config.toml
model = "segmentation model"
translate = 0.12
rotation_deg = 10
widths = [96, 192, 192, 192]
upsampling = "transposed_conv"
beta2 = 0.95
learning_rate = 0.0027
eps = 1e-08
batch_size = 256
Rows from block 5, named by matrix and row number. Each number is 128 + 32 x the weight over its row's rms, rounded and kept within 0 to 255. All counts start at 0. After the name is the row's rms in percent of the matrix's.
# conv: 3x3 conv (model.decb.0.0.conv.weight, 192x384x3x3), inputs 242-252, a 3x3 kernel for each
conv.125 096 [152 125 131 148 162 132 144  96 145 140 144 133 147 129 125 113 155 150 129 114 132 164 134 121  98  80  79 148 137 142 134 101 128 132  85 104 149 129 128 122 135 202 142 126 197 155 145 138 139 109 115 102 146 122 157 142 122 145 176 150 133 139 135 117 120 171 119 162 152 149 111 102 110 168 144  81 148  82 117 128 157 120 174 146 188 143 116 138  85 168 134 131 106 130 111 122 126 207 186]
conv.126 107 [177 109 166 209 131   0 156 122 255 114 136 113 104  73 132 131 181 122 178 158 142 186 163 143  69  70  10 151 112 139 126 129 112 111 118 128  64  90 100 161 107   0 198 122 192 117  58 100 182  15 173 212 255 220  76  83 107 142 187  64 136  95 116  87 146  36 113 124 130  96 126 120  53 107 115 129  88 114 214 203  92 107 168 155 114  82 111 153  85 159 169 129 124 188  89 102 146 126 129]
conv.127 104 [111 161 149 140 123 106 140  85 126 157  63 125 104 173 141 141 124 136 115 103 121 115 137 139 145 130 118 155 128  86  85 101 151  91 131  15 132 146 123 150 123 145 127 110 152 136 141 128 101 137 140 163 134 127 120 171 112 143 136 102 155 128 141 117 157 132 126 123 178 120  87 136 119 153 130 141 132 155 139 108 103 154 145 134 185 215 119 128 141 156 123 106 159 148  96 157  99 185 150]
conv.128 106 [130 184 192 148  92 108 128 190  34 137 102 158 181 175 114 136 114  70 128 123 164 124 138  74 156  70 116 102 165 131 128 147 138 141  92 130 106  88 146  66  71 132 107 105 127 138 154 126 116 150 136 116  30 110 137 129 160 133 122  32  78 201  88 158 169 163 153 116 152 132 161  78  57 113 206  31  88 128 108 105 123 188 124 116 128 171 130 110 110 103 184  54  79 147  76  53 193 125 151]
conv.129 103 [153 154 173  81  60 111  78 157 156 112 131 130 148 161 108 160 170 127 119  85 163 113 137 112 117  76 106 139 106 128 123 157 113 106 154 123   0 144 110  63  95  87 146  66 233 149 105 106 157 129 137 129 120 194 172 102 255 186 207 105 180 124 244 165 106  76 188  85 129 150 129 191 186 205  51  93  78  69 112 107 152 145 109  86 213 160 111 109 162  73 130 110 200 164 175 147 107 153 198]
conv.130 083 [120 150 128 146 154 120 171  68 130 110  81 140  85 101 185 164  85 123  97 132 131 178 151 161 153 104 131  97 192 125 127  76 113 215 115  83 147 139 114 141 158 121 168 108 149 155  64 127 132 115 177 136 141 147 162  93 129 125 156 147 106 181  56 128 110 127 141 117 145 108 105 136 140 126 132 135 141 156 134 115 113 165 163 110 106 201 119 124 110 108 132 171 191 157 109 125 147 138 151]
conv.131 109 [109 181  93 187 135 178  82  88 144 124 111  86 112  71 108 142 140 114 115 184 180 194  64  48  69  44  91 145 103 126  98 146 111 133 113 105 118  71 113 217  99 106 214 185 156 144 190  99 105 170 168 113 146 255  78  52 158 178 153 193 105 188 251 143  51 184 112 187  91 166  99  28  19 255  87  94  81  99 221 206 255 143 138 162 134 136 119 137 111 113 166 129 144  83  85 156  71   9  41]
conv.132 109 [154  19 199 148 172 117 103  97 116 161 154  99 136 140 109 110 149 123 133  26 116  74 174 157 100 106 109 100 149 111 110 107 162 117 137 127 240  83 113 188 102 110  58  61 156 116 167 147 148  97 179  61  49  75  65  68 203  95 186 194 128 144  95 119 116  27 169 128  88 125 134 188  25 216 102 116 120  50 133 131 190  99 148  94 120 129 114 175 122 158  97  67 197 112 179  49  69 178 200]
conv.133 097 [ 91 144 190  94 131 136 133 170  63 121 108 167  70  62 193 114 107 180 137 124 190 136 191 163  99 179 148 132  77 150 115 110  98  82 120  91 150 134 132 130  60 120 154 171 157 124 150 162  66 165 137 117 129 115 132  96  71 117 102 131 161 207 122 148 130  66 196  87 107 156 102  29 122 124 103  83 104 159 220 111  65 191 163  96 122 189  64 148 154 101 149 172 115 130 132 127 114 135 117]
conv.134 077 [156 156 117 158 164 135 122 147 168 150 142  77   6 152 171 102 129 183  79 116  72 187 127 111 155  97 158 123 105 118 132 139 123 105 131 138 155 126  62 100  99  10  95 112  85 127 149  82 121 152 158 207 111 119 115 111  31 127 137  96 102 147 123 156 114 114 177 147 105 137 128  94 109 102  98 158 147 158 135  58 127  76  83 129  67 105 168 139 154 135 139 112 140 154 139 123 167 131 108]
conv.135 101 [117  89 133 139 155 177  70 139  86 162 130 132 177 121 140  60  56 119  83 130  41 122 102 111  97 109 153 146 154 117 102 129 137 121 139 141  79 245 112 199 171  71 116   0 147 183  96 134  99  89  76  50  97 162  76  94 124 102 102 241 129 121 116 106 205 215 105 221 109 166  73 133 131 207 213  66 117  97 121 161 140  99 115 169  89  61 133 109 144  93 103  56 255 145  54  95 216 178 117]
conv.136 115 [176 115  82 120 125 130  94 170 114 134 203  89 251 163 181 144 135 127 121  81 148 117  74 109 124 119 150 112 112 145 126 152 126 102 127 150  81 154 145  95 135 144 137 166 126 164  74 104 117  86 136 168  51  77  58 126 125  79 203  90 106 123 214 163 176 157 127 129 142 115 134  96 255 206  90 124 198 172 142 135  17 130 140 162  44 168 212 149 142 136  76 122 103 179  86 104 102 124 114]
conv.137 087 [144 147 134 140  95 123 148 142 136 154 115  95 124 139 127  72 106  93 145 144 117 132 107 135 111 132 148 140 108  87 158 142 137 141 102 103 134 118 145 124 134 119 120 133 124 147 117 110 121 106 143 149 149 129 174 128 107 123 138 143 147 159 152 111 139 129 143 147 100 134 154 141 160 135 102 125 123 123 160 128 147 108 180 150 141 140 137 180  73 148 138 116 153 150 115 146 123 135 142]
conv.138 084 [167 130 148 139  98 120 115 133  71 123 153 143 104 112 128 136 137 134 103 126 121 106 105 131 163 153 154 110 149  96 139  80 127 213 103 111 131 150 109 108 131 140 128  89 138 179 139 123  94 134 123 100 117 174 180 116 132 148 112 131 135 161 125 115 114 132 156 104 146 130 121 164 120 152 103  98 106 126 170 119  93 137 128 123 149 147 149 123 129 135 120 129 104 110 138 127 130 145  99]
conv.139 080 [112 123 166 148 130  83 124 101 170 151 102  91 237 110 122 123  83  99 123 136 150  82 105 116 112 128 168 123 150 127 139 112 150 135 119 117 129 123 180 122 135 191  72 183  99 118 145 131 125  84 196  73 176 114  78 158 178  92 202  97 132 160 112 130  78 143 148 116  93 103  92  93 124  87 153 134 103  96  60 112 122 162 166 126 202 135  42 136 165 106 105 177 201 130 136 135 116 137 170]
conv.140 108 [151 147 136  61 209   0  88  65 227 140  75  77 158 149 107  95  93 133 178  85 175 179 112  54 144  97 100 120 143  98 133 109  92 104 108 128 135  60 148 126  84  73 130  90 142 122 150 173 152 161 171  63 115 109  96 103 133 108  95 154 162 111  65 205 141  78 167  95 123 112 119 167 147 108 103 203  91 173 181  91  80 127 136 129  75 166 152 153 110 140 139 109 132  16 171 125 159 149 108]
conv.141 097 [121 146 163 100  81   0  97  36 187 170 128 123 134 121 136  81 130 157 139 194 208 129 151  73 136 116 145 116 106 167 138 126 164 154 142 114 149 151 153  89 154 124  65 159 128 159 178 172 103  92  39  72  86  73 131 111 171 110 118 176 104 140 176 126 168  61 166 143 136  88 121 155  47  32 179  48 102 169 114  82  88 111 128 143 142  88  91 137 107 111 115 148 155 145  94 132  15 255 169]
conv.142 111 [105  71 123 103 103 159 111 132 100 192   0 147  31   0  84 114 160 166 125 118 102 135 112  52 121 141 119 156 132 126  98  81 136 131 113 132 129 152 154 110  96 123 176  69 142 178 140 112 151  64 135 107  99 146 118 135 134 127 161 110 106 148 113 152 123 148  71  85 123 105 152 126 114 146  97 117 131  95 156 135  90 109 104 111 104 247  65 220   1 168 101  77  62 113  89 123 153 112 105]
conv.143 109 [ 77  76 132 255  94  87 106 171 255 144 137 155 114 123 102 135 167 160  68 134  87 147 132 144 153 122 170 123 170 127 134 102  95 130 116 142 141  96 114  65  99 165  42 114  85 162 107 147 148 149  84 124 205 145  94 206 111  92 169 197 125 138 147 159 125 122 146 117 131 143  99 148 162  75  86 150  47 133  95 170 140 132 131 130 109 142 116 151 115 148 132  30 146 121 158   8 139 181 155]
conv.144 106 [143  92 109 110 181 164  77 156  97 141  73 125 144 163 187 138 107  53 145  91 101 125 141 128  69 153  43 153 139 137 114 137 164 111 129 140 116  52 127  97 144 139 235 117  81 166 120 158  64 120 117  70 111 115 140  99 119 198  97 135 154  53 196 148 123 162 162 103  89 154 166   0 210  82 121 226 131 107 102  42 189  66 106 141 102 126 123  99  87  80 186 110 118 175 150 174 170 158  57]
conv.145 076 [ 98 108 133 147 111 130 126 123 131 158  92 121 149 177 119  54 128 129 121 120 116 127 141 145 131 115 115 115 154 143  86 128 103 157 127 160 128 116 148 144 121 159 116 117 142 125 122 124 105 121 154  96 140 148 162 127 106  89 131 150 125 157 123 118 118 137  99 133 116 125 133 146 161 157 112 138 103 121 134 148 116 109 158 130 123 136 116 119 116  98 123 127 123 150 134 120 127 159 135]
conv.146 086 [123 138 159 153 127 149 126 130 141 165 103  88  95 173 153  93 135 122 123  94 140 101 105 148 105 129 145 141 145 102 110 132 145 141 133 151 137 145 130 116 114 123 130 130 140 188 118  93 130 132 135 132 140 117 147 132 129 155 127 131 116  99 148 125 150  83 136 127 130 123 113 134 153 138 144 139 139 117 117 147 156 115 155 150 125 141 104 125 107 125 132 110 154 122 154 125 138 129 110]
conv.147 110 [150 125 130 153 224 120  92 121 191 155 114  94  87  96 178 112 130 110  74 200 150  21 255 181 157 140  88 149 115 134 135 125 124 136 125 112 121  48 195  70 144 105 147 176 109  97 119 156 200 116  32 116 172 174 140 125 117 128 127   9 148 161 107  95 176 121  90 188 147 144 142  64  93  43 255 114  91  68  73 170 104 135 152 154 127  96 136 109 143 122 105  89 148 200 146 108 108 151  74]
conv.148 106 [ 89 122  94 187 103 218 134 165  75 169 104 103 123 116 176 112 137 109 126 145  75  97 127 191 138 153  85 117 125 126  90 134 155 128 122 129 165 212 112  79  95  99 157 109  95 155 141 110 159 126   0 124 139 163  90  84  31  70  98 238 148 140 168 168 127 161 149 117  37 127 120 154 255 140 188 186 138 123 104 120 179 140 119 140 143 120  87 118 118 129 103  42 122 147 118 255 142 100 101]
conv.149 087 [138 122 106 137 115 130 131 117 157  84 122 117 122 160  95 124 108 131 125 152 124 154 128 137 149 114 140 255   0  52 102  29 108 255   0  84 135 123 104 133 130 129 114 132 177 106 118 145 132 147 136 117 118 139 140 181  94 153 135 122 158 142 144 125 109 121 122 123 137 139 112 151 103 132 129 152 128  99 136 135 109 153 120 136 111 150 139 122 119 102  97 145 140 142 132 159 143 161 136]
conv.150 103 [182 150 136  92 144 128 149 158 118  84 157 147 155 131 159 111 113 153 139 189  52  75 102 108 129 121 139 119  90 109 126 148 151 130  98 138  66 138  40 153  76  51  43 152 134 176 131 138 148 209 144 105  31 255  85 120 126 113 212  59 155 105  49 153 171 154 112 147  68  58 106  82 114 131 113 124 120 120 115 215 206 182 132 143 113 114 133 159  82 107 118 215  86  96 172 192 226   8 137]
conv.151 113 [196 159  72  91 245  24  74 147 170 116 126 125 107  89 158 166 106  87  99 100 140  65  85 180 131  83  62 134 156 139 140 154 137 126 126 144 131 182 120 146 156  79  91  87 133  97 222  96 185 121  61 124 255  93 168 119 107  87 105 126 121  65  76 140 203 108 133 101  98 146  99 132 175 140 142 154 148  77 102 229 133 122 104 103 138  97 148 120 167 137  81 110  99 118 145 149 122  57 231]
conv.152 109 [ 99 147 109  58  77 178 157 201  64 151 110  97 105 146 108 127  98 130 147 155  85 214 127  99 120  73 153 120 144 170 152 126 106 102 153 120  62  70  73  73 160 154 238 122 142 157 147 119  81  61  32 218 105 255  49 194 173  72 132 102 186 131  95  88  98  85 214 147 151 126 146 104 109 222 143  78  92 112 132 137 144 118 105 135 140 116 153 110 125 120 176 111 150  83 119  93 118 153 130]
conv.153 104 [165 125 114 122 108 132  99  78 134 131 129 102 160 146 178  93 131 140  99 118 113 164  86  28  93 144 237 117 145 120 121 103 127 138 133 124 145  95 149  32 121 106 100 139  48 135 125  78 117 105 164  61 211  78 100 145 110 124  49 156 102  91 187  78 115 147 136 120 150 172  99 167  79 113 122 105 152  87  96 191 184 146 124 138 115 151 102 141 105 155 175 121 120  95 215 148   0 255 222]
conv.154 078 [136 148  98 131 125 143 136 165 126  79 135  94 132 174 117  72 138 105 113 104 129 150 122 122 129 136 125 118 115 157 171  98 183 158 111 197 112 163 142 108 116 151  90 141 119 160 120 120 122 118 131 126 143 149 133 128 102 145 100 130 135 124 154  99 129 147 124 125 140 112 107 147 125 131 118 142 129 104  97 111 138 130 124 134 138 127 124 137  96 101 163 147 111 139 128 121 137 120 118]
conv.155 106 [134 100 129  70  45  66 212 104  68 106 138 123 107 151 118 127 123  96  93 141 105 132 130 149  72 188  67 103 148 105 132 146 116 113 125 113  46 214 187  91 255  97  78 130 108  75 126 171  42  88 195  99  83  72 124 127 167 170 195  98 120 186  39 157 185  65 166 153  83 101  95 116 186 103 167 174  97 118 193 201 166 151 151 130 137 125 147 129 157 153  88 185 118 100  72 154  82  49 196]
conv.156 105 [134 154 124 115 174 150 156 124 136 162 165  88 127 107 132 123 101 114 131 132 117 130 130 119 127  95 123 104 132 169 119 128 129 143 144 127 106 144 159 131 183 100 107 127 158 119 137 123 103 123 158 124 134 136 131 103  93 141 141 158 133 124  98 132 113 128 131 137 141 110 145 128 165 113 135 117 147 135 103 107 123 137 134 127 147 164 150 115 125 136 136 148 170 120 132 159 142 135 129]
conv.157 098 [124 105 162 125  68 196 118 183   0 138 125 120 162  98 163 156 131 124 145 129 175  79 146 159  85 206 113 132 112 114 127 132 127 103 128 116  69 100 144 105 116 118 152 121 132 179 145  50 160 114 162 160  44 161 156  92 181 119 143   7 112 139  87  34 114 101 174  91 255  95  80   4  56 255  20  24 183 197 117  52  84 128 116  97 104 116 143  73 102 135 161 136 143 165  47 213 123 146 140]